{"encoder_arch": "resnet_bottleneck", "dataset": "rendered made-up planets", "encoder_depths": [2, 5, 2], "encoder_kernel_size": 3, "vocab_size": 28, "fusion_encoder_layers": 8, "fusion_encoder_mlp_ratio": 2, "fusion_encoder_positions": "rope", "optimizer": "adamw", "ema_decay": 0.999, "lr_schedule": "cosine", "warmup_steps": 220}
Rows from block 2 of the fusion encoder, named by matrix and row number. Rows with one number belong to one attention dimension. Each number is 128 + 24 x the weight over the matrix's rms, rounded and kept within 0 to 255. All counts start at 0. Numbers have three digits each.
# q: attention query, key and value (stacked) (fusion_encoder.blocks.2.attn.qkv.weight, 768x256, the q third), inputs 172-255
# k: attention query, key and value (stacked) (fusion_encoder.blocks.2.attn.qkv.weight, 768x256, the k third), inputs 172-255
q.122:144143103117110122113102121123118142134137124168105146120155119086116158130100125113127140134109143115117132091129114077159148123122109118145099130166185121167112163092093168137103182154159137129119092147109150140108140128119089170110131152104105104120
q.123:110115168121161111111182145134130147160131098152126092122134174146157117133132114170154109121131163089119124120127132132110122140156126076129110178112052133110116092143100137127121118116127129140137145125134097134159097160153148088134147106133134147120
q.124:129082098137090126132131116142160105177122100157143128159136070119079141163086125156138085128178148166154130131122088083130122164153151165084129122110144116195130103104107129179175103137103107090094133144097125114162140120109091118088152094123154115141
q.125:148142162145104143128121120148117147150156135136139121091160137120119120134167107118109092140114113090115115116143122083119118098136138138176129134142127105111130146148136128097124133122133136175163154133135117150137149105146170116131123139111128150112
q.126:106152115098164086135121124084102136062132123099122128132112156130154115111124166123150187126089121107098114113121150172112150090125105095122127122138131135111130139143150134111077143139141117104144127130129116125115113152135158148150097169130098114119
q.127:138122193133145180120135153141110156116138143091122119076143177141131100072197120098118162135127072080110140137144111170094085121085129095202116153112064148084141144157142130046118124105160151210153126086150126116123136154181185078206123153126145170129
q.128:112154125113127124116086094134149118116120114139146155094128147119126157157147130108063167123131128124117128120111094129138115110108138165162145130150157143132103116140151105112104132136156160160139124120125144109118153108086095108135098120115108110072
q.129:151095118171084125162143120201128133140115143140120149162126090108087124080067130136133089135152158125151155134118139067167125143160111188101162093115120102149162129117089102138130130154144124088128105160131139129134125136132129123107116114135140148154
q.130:151121127139070098150125108104098087159094142121161108103106137147116132127146085151144046131173133108161102154117130084119161141135128125101121166162150098157144094161141110129138094132105152090159131123137100125193133102123157116114185121144182134111
q.131:140114127122140123123139123129149152129145116140120091182121146163124098186112166134136122138146133131142118080137144133107141120155164105142134157111113150114113116063093141120105109070065130120165156139138133129143126097121136115150161111142138090123
q.132:109098175165109170130138162162062122105113092096110153095164153140132104060170091141136147176159132088109095135080128100089120156137077094140048152118136101122143147182114111094163127120148113156128080141132103142142164123155166129147122158111130185141
q.133:091168149119131132122135123121117115119147109126153176093150107131146123130156117115106130139133087158092097166120103152149154131131109134124136144137149102146121123146151120144120131164187124137103134127090149141093134148104145150122109161083142122088
q.134:123123144144134146135105130139153168134136154132080143102143123109146145084112078129136146116116125105118130108125113116127136124102141138127156105121167105119118127145105167142133172142154153120147117154141123140138143149138148127090148161125102142158
q.135:105151112116113133112096115115149106161140115103145134109119091129128104184136146102116109129139091197104109148136136141143123110147143147135126137167121154138127098105146111132109091137160105145104152090120120139087147078088135137128124116110140087076
q.136:083122125106126164141109145094131071113119120112160141096116100143160175119151151107131129149137090156154123123135108110127159101145138177073125077198165111156136133135190107146158100190120127067135131173123132164133161114130087165110147111176159118110
q.137:108158143111144122141081122101143131111164155116147155135131067154140181154117146115112124105115117142139166118122137135154185073144185193119132119141193122105136142136166116131158096149116113116130144122120112160120136117107102112104123119130139126127
q.138:072107156061084123141140090102134085117124136133137104084133134113179129107148087118110133145124136181148142153106144124087149099159161158136108132174158106141150152146150135124140106131146113164127145113097104150056143118084124124123108149143134141107
q.139:084110133125120148152119124143140076089112162154077142103173097113174141082123109163126117154103148126164117121098128106089138118121079123060115090144187076165127167160106185183141187194122167066142117183119177137109163136116165155073132184135122151162
q.140:107141153132143132140160126147129161095122127128090116119145136118166131111101096151134165139107157084145139129133124136104129113098121128144159129095145105108145134156110164147130154163131185132138102152155134102147119152130131134118146137139124169160
q.141:106147148118119161140127158103149151188154121085122110108127148124146096166156102134121157132131086152076115117134099147131111101127154115154108159138091167115119096123121127105141089074150112163109151066106117156092114103101150102157111139121148155109
q.142:115129158130113108135165140121107119092120121083154171095154105121136143093164122106127113125132126128093096157102117128140151138126087126104107141159151126139144150165158109130108113144180104146099102090110136140091132133124165168152102156108133120109
q.143:099116131115101142145098123116142089178160112122140144108146117150139099131170109101106129122118080171101100131129104127158116119117113144126075124148117139162142133118136129112118100146196101120113134060105109159114154104089183131118140127102132126107
q.144:122127120113162174108154141127104114160117121161132114125118104153135092174152129138098097100134108145159129116152129142133136157131113137118147110127097122127126103153124109105135119102104136100172122106161098113153163133144121094164128132116176145122
q.145:156159098151128059189140124118182116138164126118146154153149081144148123150119114104146126127126106148110090152123154147159109115111136137101173120112114125148197141090149111155117157170099131103156153107083186101087096107136141113094083106151114119096
q.146:114140109111134160137110137088127149086149144069092165163138121127130130105138145097149157093137142162106157166116106174122154091095119150114152099123175145145145190156173154146103153164135079120157144115078125102108145126102153113143133189125091116163
q.147:112126103136136129114122149133127195088167145060091155134147123127125128136151112077120174136104114138115131143100116134120148092066133130166185098142124116124130160126168130131148188138116105145108133130076163156124098115069157106145089149138114140150
q.148:111133109134113131156133155120118152107133171089098146132134131133125121132139130115152142129129127155119129155099104123139148122106088148142133095123128122132118160144132159136139159128112114132142147119083146142132131112127130136120106175165141127188
q.149:178142148109148126072140130155106111148096111182117138114120138104129114107137146126085128123119121100142131131162110141128095133099136123128144125120135151139120088106134108119145102106161144108106112147149116110113114164146112120127128114107118130099
q.150:144134121145137112160148110121088123137101104163180123121104122137119148084113107152125098119116166118131174119140176100134099168166138126101133166130184143093150143099131083144111128122127128106129101140155082139131153150203091138115124087133123082101
q.151:151123148114148118081138145155097126142100132172128114141134153105136109141128132114097146135104092123130132105157110174121110135087133124159135119124137152134122099121118094134138122121135134147122111133151114121142113143108133136138127114113130120100
q.152:117120155133158161103148115168080115135084090137128087068126120191140114141143124189046146156117111116165123120131150148095154132143154120097080156125078117106121103130117133102146115111128156183139129114144118150128150141163098118150119083121177130085
q.153:115087095172132129139112119133160151111151111138157131125117133140131144112115110128131095132158133128139142148067084125154117155137131157109112136107111122156081138125161103120124114138127155139100107108131159090129110080125099140108131085111127121163
q.154:148119107112138152126165102134133103135123114154129123142084140113112109141108154140139108150160105130140161131132146120132135138153116140130122153107123145121143114108099098133162095110122164120121147118154144105135154149166108149137116128138154123109
q.155:173120126141143147105095152179106124153098117164138101104126116127126107084142084112112141132133139121113122137145152112128100151139122137129119137121134115123110127135143134107136127110160175122143115117123102154127110151151143105169119116088099157124
q.156:184122157121154120098122147166118132135092139165131120130132141100140109137140148120089136145123120118126134129196097133123093150088122141171144121138127135116120101145131097112165115113138132118147101144126121128130110133106138110131131105117120146102
q.157:102132113104120096121111102112140112162102104146102112168133146129125120143107139150128141133105147138148122111128141134140159096145170122115145141131139105147131129089148129133141132144104126135171127131126115143125147150078124123136156107153164096122
q.158:124129154130134115115134162163136150127129152103131116105145151132132136163159127110130161151116076089107101135144082146123115112080103138163166099144122145128162119154162120088167121111133122154116116140103129102134113121097133133124097122118135153118
q.159:165115167116102138106119157165130124143126108155129140140165137102127133127163118084072181163095096114133110131142078161094115102077126147168177108151139119132121136142159106093158169133140116150150108136086133116142127135094127112158082136132095139129
q.160:126138104105124145122129119092111154131189111077112165142107120159144180129131142078122162104103106106142104136159113153119187094094065140119167097135151132130110122109139158080121194167151096112130183139075155119130165106066103132130135089153147097140
q.161:131115103148077100129100087105129131165125092131168120158118094131062146128126120102138139083161129162133131154148130180138131134112117179098123135096143124142133150095180106158131145160112089116108141122091143094113109101122128161123125054087106101104
q.162:151179060101133141135088063088166101154136110131176174139122075166101142157139159091118115117129108188107089125117094125161147107136145160083127089131134149140097127098153099123104118118118132118117130131097152133127139122092109147124139095116147084110
q.163:110132087117112099093133110124097082143138102105151129104129100140095145140131121128121151102137173150141130145120116139147115123110136168112116132140140098145092127138150102136130101127116143111109124111106128123146116116097085116133145122081141112127
q.164:127144112083132101151119097134147079130146113124135140115147080159129157129117114121105112126132127147091113130123118127108125110118140156137123139143177100158133137140131098136154131136115143104123133113132161135104115113111100145113146114115112116114
q.165:138156119141150150110131150122130172123138123138146141164123142130137137158109151120117100097088102125166140072133145109132128124129135099120133106145099152143135123084142119134119118142103122119117133118172123145150145134137143169114145115167119096100
q.166:123115158135110149151139144142114073154105124095114139104162141126128106089173114104120159134159125151108093182105131140134102169133095139135106101119130110116133130169132124126139124109138129137121143121087142095085126107126113108141114120086119170148
q.167:138104123156110161109131135117129180131141137119142130132124159109145120137147139124134147132097125113148104126120147129139133122147129107126116121085109140103124103105131125121102135111146105164134107100146115122136119135152144153136119137159118118120
q.168:114145138109136112157112171155119167076128130140147107139137158134149123159085120164137149177130103147117134133135111159151118109142121121103135114096128137123139094146115109170169129125119153117140113161136174112139128142141142157100107137140147125090
q.169:119166081167121104131125123105110165059137122099141179148134083111164159141093140099111192124058094121102146143121130174154103075060115151167149103112145146097155168096144133128092143157133102127114159118125125082097108148119129153132118140109073120118
q.170:134155152151145138104135141113141151095169139110157126141120103143099134166146147125116130103136119148135106089119127129118125131105133143136140146115092162151147121094162112111140099116097122125117160080101131110120132123137120152139102094103136120111
q.171:114167068151107107104116089118157145115140140175148149147098053164098150175087165128134115096096143145156092113133105122146154115118168150084122106111142114133109111105128140169103114166070123097123129170120145121139140119110104162096151111103146088118
q.172:099136089124118062121130101117131114096117107126144116152090093145120153154127138164136133125126141153148152127126093161152145109109135138114138119147138089147091133128139087125128116137095159086122136152095140124160131128108083113121155127123153104131
q.173:114112149157127124088147110127140154101130136118095099144115147100137113132150143117144166121150121094126138159131158139149140146117126149113153161097114126106100111119158137113082152114142139137129139146113112104138123123156103117141129118111097113135
q.174:083124124131130112141134122133132106145110098152124124108140083146147149141100139153113135120127135142118119144127111131153121119128125127136128105129158103166117133138145106150153135148136170094146155147114151122150148099080094122084139124114137123126
q.175:167133146137117151142145127155133083179109109128119147145138111141091123111150128103143117132165129152134116160114122094124103187127100159162140135123157132141145130142132127112145067138120147109101138115097145098115121102146098126154154120084150142130
q.176:123157091148105120144132121078168183114156150127168137159126111115122136157099159122154130079138139133135121123114128182133127074131153140114182133135114165105116147080139114131135117138107138097120121141145131115110115138090147116125133091148122123150
q.177:160104120176078141084141133133129080112139078112113125139113155142133092106142146148119147157184124118144146147124119150099095170120120130160097138101121119132100117165143145101104092080142138147146162142112124104120122149133134101165153103092153171160
q.178:107114154082164110175096137103152107109104157142093088138164141106140143092123106150162121179154129168113137110110147089117115125121111115090113122084165137159167128127125104135174137107119133121125114129155138151133135104113131161069109146173118112164
q.179:130144066162134098113087104097097161095148126134140159143107121122083132121128141089114111074134121141081128123101127063191144122149103152096135128164155152137145126098163116132109150164118097109129092112079104138126117098089127098114147140116127087087
q.180:132109141116143121137133114156129097159079124110141124128121129115157132102139118169176139141143138112134165126124120144093094145153130122126063127152161126111126143157088147134098101091135164124111104131164168107126155152156129128144178141102136164181
q.181:112127092135144142120106134108104152095142122167107143119133167111110145133111107097102125143149153134126142108137137091146172111111135127153170116124135117121126158123151099129145150147112118160136144105092080166144140115124130145097074118138120090084
q.182:110091189154124137171145182164145115117085170158076116113193142101147089093137086136137169173170149119122135157142115127108086108133088156115118103110119100129134150187070144150184121139134166147145113166138119165151136110155170125099100157142126203187
q.183:098120152129137138138122124136125104107100140124090127105156163125147110098121122117091127149163148118083148141167115109141110089132106119118147135122149099146145146136124104118169143122116152142146152098100115162163133095133133103109065140117133152152
q.184:138105136149134143086121118132143125154145099157097125142128129122114125123138129134128116112128154102095089107138183116130127150172176112140104152134072127070072126083101171112115161090144142160103117121119114137146089142179108071138126149094111124125
q.185:133086163113115118122108135117162111113119129148101106159137127107124126133127144166132101158113149141160136133105136132096123143123155111118073143120132100111071129123101172118099134089124178127117115132179136141154141166145141129172178158129137155128
q.186:159087103148116100109095122136099121119108138116153154163096137128103138187098146137176113068139147130126142159165128110132157119121123087161152149174144145136113134106152148151083142142126101118139101105125094115163114165121131106164195132147137090096
q.187:158132094159107130107119108113122156091154111121119157161114120119119109115127136094124160095114157108115120108120111129133123136143130130159130141098102134124090130107142106148066138136136126113109138118090111124096084145106144113175141107102124104108
q.188:113127076112124098108078089085126150147182124113154119124118114176088154148134141131102102095119126123142075126116157107158179107150153123138127139132116134157122141124184106102113140161111103106120138087091133125114110089105095113120147115131089067075
q.189:129132110124121122092115087106131131126142128106144121128108119136132147145115135130130096085140151115107128105117145159158170121152139135146130163146144101114111152084186136134080126126148124097137124108110127109099129123096130113153152112092112086062
q.190:127151122103127121107128105110125145143136095092165152145095093096100144140166170117146128122114091150179114089119136144108123146133144123139111128125138151105101072113138136116072104105128117119097098137137142090119127143139082168136190086117127096116
q.191:158152087150132140107105116086129153117162124120140115135083105122084136117126161124124103094117119101111119102125144110147140137126134145136138156126132130117129141093183115090099146126102119126140104111125099139143123136110141109144138113135128075069
q.192:075106159087118154125143158137094136146072084117093108069101154173137084131165097167146109128150113118106109099133107089081176160164143101106103158133110080121105105172099129105183073086132131153142150106133102163150182152141153090158175159133162180142
q.193:156146164156191133084131134106106152117135104073102168163098141117122178111170166095154138132098087120148111107148106158155079150058094151131117112109168164109114109121148143131092158174129116101119136137141123096181152106124107159121167165108136078149
q.194:159134095164102114132095088111128177133167149126148143134122098094099186158113144108134149092099137152131113180161123167178122130099108158145165103150095145098150129111162120125109130164145094115117136099109141108116119146126152133095113112113108123148
q.195:120118134122122129091131135111087107086146079124131111149117130143126105158133148125089123109146123120105135099131127150110160130172127092138082164158126125115109146093139128112111107107127097185168123067073111157118138114130135079175131126112138096028
q.196:128173126124124132119113150119097164039138118097145169143101151114119143145119155076125183123064104116121149119181102184112129113086115177154142135115120178070099118129130087105085117137116099169116115092126121112139098161149112143163107136092095127121
q.197:137154134123121102129129139133119160079124139088160161140092121122114143159118173087118151106084110121148155111183119204112161088075147148146126137132164154105114107105140110121111089141111112163130129123110138119164105143118117155153114136112084102108
k.122:139147102193116132130176135122148158078121091170183154181123072154065145148097183157125155069169162153141093136168131151137158132113119161135133145112132133110131179083126106098136127144158133147145146109149104097132102209146102101153150132139118132083
k.123:101142071125134170114101139100153120125122134118134165124114104145157157113120135104120135132148125127160123111093112123093127145143135155114136106108109082170123136103157118160151119094112165149130128121074171156143136096107130092128125127103157159149
k.124:122113086135107134127169159096143091125109120127152139119134129150127154121147154139111117117175150131121107129146094122105120132126136145121127144142178134123133148079141115131143122136142138137162119114101130125116113127134120124149119117121121147108
k.125:115157140136130123124115109137145170127173129124125127153116122120123111154116133097163123150111117102155131112137129108134129121121112154102126130100105118132083112137115159115106152164116133121135161150139139171157151126089147157112118138148142098158
k.126:136098135118105110116115124162102137149095132117132139134158125142101095121164099150130136114098126132131113133142161136139136132099115100148144112164117131130133130152098120109145124132130125127103142105153104112125168144149138121143132139142117115138
k.127:091155153103127128105114108157119170150157146134122121110100156099173126156081151120164141123104137150136156147130124134172129108132153134092136126079076115148125117196130138153112161151108119125150139126157134125152174147096143124108152156129122120161
k.128:121119089114122144111120152123117147138116139107139174139140124139141114118102124086132135107111090106136153114153098124112133118093110153123101141099082148143132129111130108128133142150113117140139159135099121126164132136122135132164099107156161123103
k.129:154158119165114099199156148175129174111104126153143140155129093121060114156086159126120143107145150120101092118165130173152173110077134149100144157104099155094142130153096129119124145196125128119124156162168128124145137150117161147151139079180097105147
k.130:128122109165115115092122118155122125171124097106076138131123121135160085132187072125150109134131143126141113125101146127121117133125140106129122100154118103107076111122118159133107129113126156107110165138113110122139103123123083092135131098067147156177
k.131:138145134148103111125101086136158150129125127107070140127137088172170089146146095119142110143101197086126119087108183098118128108145136111124135128123126122096074111127122174123073113119074135116114191156124108160117118119076113116098099123095165120153
k.132:104100137110120173079109122144122114144125123116084086095101138156116090124178115133134122167135124123087105150103136103120116116163137115138085124173149108120091125129121162131098122124110123125143144123127120093096141120148156073125149145091129155147
k.133:131120102084166162127134191127116115118117128096163147113142166124133145095131119126135143114127053148146125125141087140104126164136104115145127126152127128167171149123121086132148105093188097158114081081121141099140130126139136112161111121159158134092
k.134:114133145114123136114137132101142120129145157133160145112142156092110151136112148133099175112164074136154126157116099147137163134114153119121125127158116072140132144151133131108153131132184142169131097095119159101120108152180147112138152161115103135115
k.135:149147113135141131153132148097104115109081105129131170154124081169154126131122147139144109123088116120112123091137158123118109163109090154121119114088124186149136090101091071138138117152090084126127133138108116153141124138086127145116109086167161129133
k.136:126131121097149134059121183109126143093112133116124146132167177072137125091150124118162147123126077172125153154152105157129108136114102137135136135156127126137153144124146088161139132111158119117124102106139144116134168164143116088144131126127163119086
k.137:090094100141115132123128124105113098166136124110079118120105114140156128112169110120118105168134137103109122095105170090110088136174164134123107123154134156086067121110134166127112083117122152081109125152115089138104146101146110154115119133071131144141
k.138:151137151125161153135169188093139141100107135118163134135133127128080133107120129138139158104148115167124110130121082137109128182104126163116126132162138113116144110108143076133114141124144125134164082115137145101148141127183115109120129146161141148072
k.139:156120085141110093062085078121104127110098079121080131142109103157155118120131115069138098118078158090143161076161183122115081097114137117134132151097082166066106086122139153133068139147092099123083169117092083169156122130092115110124107109059132092149
k.140:112131146088102162122156168121129118157152152122128096116128167117083114097151115163098160131142121161153100175106086134135162115153152134146112119171133079130119128128147131086143098127149161128136077114146142100075145121192136115124175155114102169116
k.141:128128114164099110152174139106140124129098120123133130162124113167121087132155128155128100124130154117111099129123125100107126169143095153152094113145148126117117110087095087123124091130100119111152128108107119145108122124125109111134099115157165136116
k.142:119102117105156164114119161122102105161096085105130150098159139127137128116148102125124114134159065138142097149128099106111113144145093137169134124134170134158141112127137090126124089127157113137107099115104113105126140125123126125132127131132149151123
k.143:161111130145148158174198188069143100108089084114165156109103101153080152127110182138132108111139094128093096137119095129103135171129096144127075142127171144154147135094084103109182123163123095157162101112090143119122114128128160151165150119158144158079
k.144:106158146163132116147127113123121154121113113133103136080122110127150176101112106120125140110108166134125137111082173125127133135151136106079147128071112094101116117158144158146083141127058129090177137147141137119154132153127109101134124153107119120185
k.145:123115120131102122124121152141091139111131116123158150127133132128103113108110152088101141103137113126171125103159125177135112114110144111139123130119093159123162132134110116093111123112162102141080144126128108135117143153114144126152131137131130111103
k.146:112108114141156129119147110114152130148135118117113133122130105173132158126154117113142151109148147143094152136089168100138140129145155154118153145151113070108078149122121142115124143112113184128162137103135165133144118130152099090122103117083120146161
k.147:103113126117114099114157110146121154158123130147113116099102122156119157153147071139099125115119159126117116144118177134161192121135146151097148138126105081145116139176117144117086169123120167125170153114136131111150112129142110099136117112099116104116
k.148:171109103104112128115113164143115088142103136146149160151167134129122095146160135105091144086123090113183094099181105129118118125074161119198157091187133118129150126085105100113170137100171142174106155113090126121130106112133115131152122123139109119118
k.149:119146134131126128140133090126133134113138084088101105112118120147155164135118132156142109143125182139091136153076133102141101124171107130088129155100141122141107124148146164134118110130063140099169116155124154141151140121111101111112144132111134129156
k.150:091138146189116104155144107145151160156161138141100115100121103144102157159078122149134120160140173102067146144102150138160151153110151138096148158097134116095126123159156178152128122147127147124156134152157130141148154131127132092106108126117090143140
k.151:118121131133112133150138101112135138113121097120090100105117105136135164119132133154146087145121151123106146142099146097141111120151097113082111143094108145121088144127133145113107106149106124121146104132122156133115111124129099151098140116106130112148
k.152:141097138108079100118124164151139120170093147155166171167151122118099096143104152112107168097151094124177120150168102152142152118120142109160153141168141134131158110120100122136147139110159155185077154168148159116133140151146145128154127096139119126115
k.153:166124135110116129078118182128119133115112120158165117154101177091084061121078202135085144138136065098190131132209066162140120089109122112157127144151139195120178145094143145146158121148187101153092104155150070150103133138102167147151187181166110128085
k.154:095146144159114133163145133133108129100143106096107112127123136148140132135107134146187115157102162142130115117126121095129127131150099108110130107120169177106127135129167158149118071141139086068111091182157082115073166120098156172115134163144155152129
k.155:178098091102122166139132125129154091165135110144131139128134127123108124133179113122116118114182115134117125148119106135129114174115126111134104152153119113181105107108092088115172147104115137131129132104111180098123066103134094129144136121086127114120
k.156:135122090137115144136138122113171101159119102101132128118143110154166130122164109132130096134186149167089120129101125083116094145155135131106110152121125099151102121105137115127147109093096140113143119101116180111138091116123088109109125125101134143141
k.157:125126133146146142128108096121110128153123105154146079115092114155145180103118108141083112129143151103116132136135126125142108081145132148126094160111148128129091154132128119099154126130128128142137115135130128133132100097147143123129154109130106109148
k.158:160144124115124125118150152139122115111104132085121130123117155135122143118166130133140122107117135140139117141132133140137124101137129138140112132168140113130154132150153116142117126127115131120138118117136138104130101133154116109145126144117138144126
k.159:129115101090131173133137126118138113130116093092108130127126111171140156114164093116125087125125160125086106125091131109094119138178125149144108138152127122126100130112120105096140104093084138140179145106115160116118105125120094121129120130088151138130
k.160:143117112145128110116125142160147132139123129167123139129135129127119089164123105087126131105151122151137138172151140126139066151106138167134133129132135154112170122142117104155140101166144138109133136153164128101146117144116111116115114103099117147129
k.161:142145128135144146149150106135127135110126120096134144142117099163094139150122179100136116116126113105095140101162107115092140152108098106127107151144144124107112142079089145100107167124128070165108136136094126127118129142130129142172145142139130104151
k.162:157164118152103122152170072126134114130093090129167134136082061168118158144111165138114127081149165135100134161160130148154110126114128157091099184117138134062159161111122154128107095180082102105128133182154133123145132170092152091163165128085135126154
k.163:171122124144095121165149085141120116120115095119118139134111087140092106171124151148137095143136151146086129114155138087149099121131104126124110128133150107108118144130102117121119099143119101136132119133125119140105119151103164100126137140128134156138
k.164:143121120148118100122122123124154090128136103117128134129121124109131098143155126102129117133134115138132134123129124134127119157114148109136126123109111134132161132132134104123116095123146124130089143130138113104131094117142132098135138125119148105130
k.165:127151169110138145148146115134132159115152134078139104135109126107104138112115118150170126114129151127130127125126108140105148136118108131129133134136149126145113109143104162113117154148109117136174123150158136128130129162132120163112126169147164107100
k.166:130076130127131134111127142127112072157106125145134152131127137140146126116154119102079172123150108142138158145128127131126099154125123102149122127140108111129105160123138115148148126124162130126108132084114144144105114117150122103154120095098122124171
k.167:118133145114116143146151116125120156104120106123125130116121115138102158115104128134132122136106141111102094114148119088127132130138096142134128122142122139121081138113121140098116125150112119121160124152100126159106158141141142133144133123135143146114
k.168:184131119098142121163101118147136151123171129135132152169118106112100102148126159061133152112107114121116174099164114133115164147095115157140117135153099107145124149107072117116137162140104115149133170127116186158156148116117143134119119112149113087166
k.169:116173108115129159109146086081144123081112097118178157098076088194129168143082152129121097105190176148098150141152099135145110119144105137072074166054091185100185165116163130150126094164110077103152127140145125132109129134074155108153171132095156152101
k.170:133131132110102146169135124119089146096109132111124155102104101163126169137095141142139137125130144129114123116159126117119194108108099113127139142142133132098095151117109153101125127110126080129133167142123094110102153171130146117145141144119132138127
k.171:125153108125149150161147127118140118147150144131153148116118140126127151105114130138145150114171159142128177145105091144152097156147151142129120124122078113117180162145173094140169080112125147111134098128141166124143140109143131094129125098111139156148
k.172:121136115153143128118097117130145106139155149133094135117095138125189119133112129144146154130119109161142185148093116152134110151131142123120131107112102102135185134161136140171139159101141139122100110127152147114175126088131123105091112141157143153119
k.173:113158135140151150127118113131099146138129134137127127097128127138147150106134111156114108150133141113136128118114142103107118087164136154103115129112141118133116130111152145114125100106117134121169114110123132142105143126126154134117121130123100149106
k.174:127108146116149120120094136169148142136156142098109129116124134109164121142113105124167159129119130170146150155119142147131121168111117131132148109103102135168142117163113147154135172102134120135133132149154151111171144113111128130118095152123120117144
k.175:108071113126131150112106164139126099194118153122130116104129148094142128107171110110128140136135099140142168146104098116143084189108148093161104139141138142118149131136122115135144120119159128115081116084119170097132112091158098148132128074090132135140
k.176:105122135137109127159152181088119094105095122118116100096121166141132123100128103128128119124153114136117139171122135133093093168161133147131108122157158125175151148142176109144112088146128157119161082097084152078068119129145120153112147149134106124097
k.177:123123126119140158106129139143162121147192182139123092144127136138134093089131115152114145140156154123110125137109117102122150124138164131129127121133129095108136154115077151127147163092146171140143159164131148116115108068166144114136132093105143172115
k.178:112128143100148104095103078141090151149137143129132127127109092157151138124114122134105110155121135100097122114130138135132117103119150115131111141096125158105081154149091127140117123140125111123096146125152098164143102143109173127108123140071086114174
k.179:137117152129191126107122168089102128121061119116144156122152164109100125112137145107143171084132110163142137181137087157159138192094069124120120105154135130165129110116184092172153145161150112127135106120102142115172183136154096123114161144137128126104
k.180:082131133120122131107138149151152113140171120100131109091120151103168109088172115128145167112134128162127138131114118151136123132136153124141120117171127103074122122108108130134116144095125172119153130170128139098144124102151142109141128076102144155161
k.181:143119148130131126127117128106099143107087141104134145147132136124077130155096109137136106147110108142161124145114154099140099187125086140115123115116127121189129122149147099124135106140154100114131087071132114137144154154120099171097146193172102077092
k.182:128136138104125133119157126156145111152147139102107102106114164109149119107154113121148175139124101169125150142106122129123090112131167090130111107166135127103142132142106132113129130064139173118155129129155139104145114110178099090132138104120150173135
k.183:117138138097119130113131159148100110114119159108118138129155181112107106133138074118127140130113108133137126160104125113157086140128161113140145092125119135154139116181125078160090136113131154120140123109161123106134119139167084149126136154142107120128
k.184:159076097118118116115108121154117129106126103139117143170131112142123138134149100118097096134123081087125159109113156087104126122117151140155158126132124141130136129121120131101144084118110127147092155075105096161115108108118120142125103171117085131167
k.185:135114095120134101168139097057092136117094161130130139149134113147147157099092130138141143143105113140130145108125126128135125140131149178106147112096127155164163173100156108153141113129094109111102096086111107142125127156137151127123138153134089126150
k.186:115149127095121115132121102108103171130124142136115132137117151114135137126081149114127129126105163128114140087134119158143151093139142133083163152087088157105144146155158160124107144163140111101134139137132140170143153142075153157111135120141128086118
k.187:155146138180117088177181122107131149105089102143130169139125091159094110143086141163107124143124155133132121111147129099120169150122105146109125131084155100156123115093162137136148119158121100119152155116071113164112159173074128119133132123156127117107
k.188:156107094114116139129114109096105156093060118162155170139137093154123177126073139139128101144115115124123136106144143116136100162093105158099139135103127144174119140083167106143154118166117093116121105077088115179139127170104114151131122197133111087143
k.189:115132115157118125152143113086124141079104100133124160144130087148120148120109123142135092129139154110130122128134132121121152136142115156118134129094111149159121133124166142128137116150088109119127148140100119156111162151061151140114117157147114106122
k.190:131114122136116108134148126123153143148122106150149125121096086166144121125123176135097127139150134100113112100127128148108162119127103124137130146122142123129120126099147140108136116166114081132119147168118121136134127109118171122142102103093122134138
k.191:129125124145123124134109114100104164106090125155116141139143119157101138159119137149127071166109120091125116101161134108122160142144094156108151122110150136144103126097166142130133095159138092116090146130119116167120171155089158155124094158154109103127
k.192:118156145153118121141141111173136127116152143085140145169092114117103161143137150079190157107134090135165131121143113152144111125110167237141166131139164129099134142097134128135112095161098144105106143160136140105143133158106108126130173137152136096170
k.193:104141088150102134165126090091162100134149136149150113083155128129137106130132127181067101151151178120128114139110149088122141124203109088134092144085131116171145157137159122146163128101136126140143097102109150162125105093108118126124124099129138140097
k.194:126147111095153185131133128145141136151168120095150137110078090131141188133109147088133123133121059117176163114145103126107119156125160204129135145104137154146141146097132121079175080089111125157105169098139143142160120129128156117157117164138113149171
k.195:118133105089147144081099150130124124141142101126129091099116140114117101098120150139112150131140135127062141145138100150122098075129109110113082168116131156112127146109163146134110143130137129127142101129116140123155113086131147155133138149091143142089
k.196:111147126114132140100089120165103146132150121083124147134102137116145166108136118103170121123122106133141164111148107132124099131127160190131131130117095147122146135147133128116128126125127150117120115130114141167163129104132107123128109135110142112178
k.197:130118127109147154093090120159107135116170129089120151115102133115150128109132109085143154083125108109119176121164117139092097140083123190165139143108081145140148134128147089110117125091121126121111133127115129134161140124115124103132098156100133133165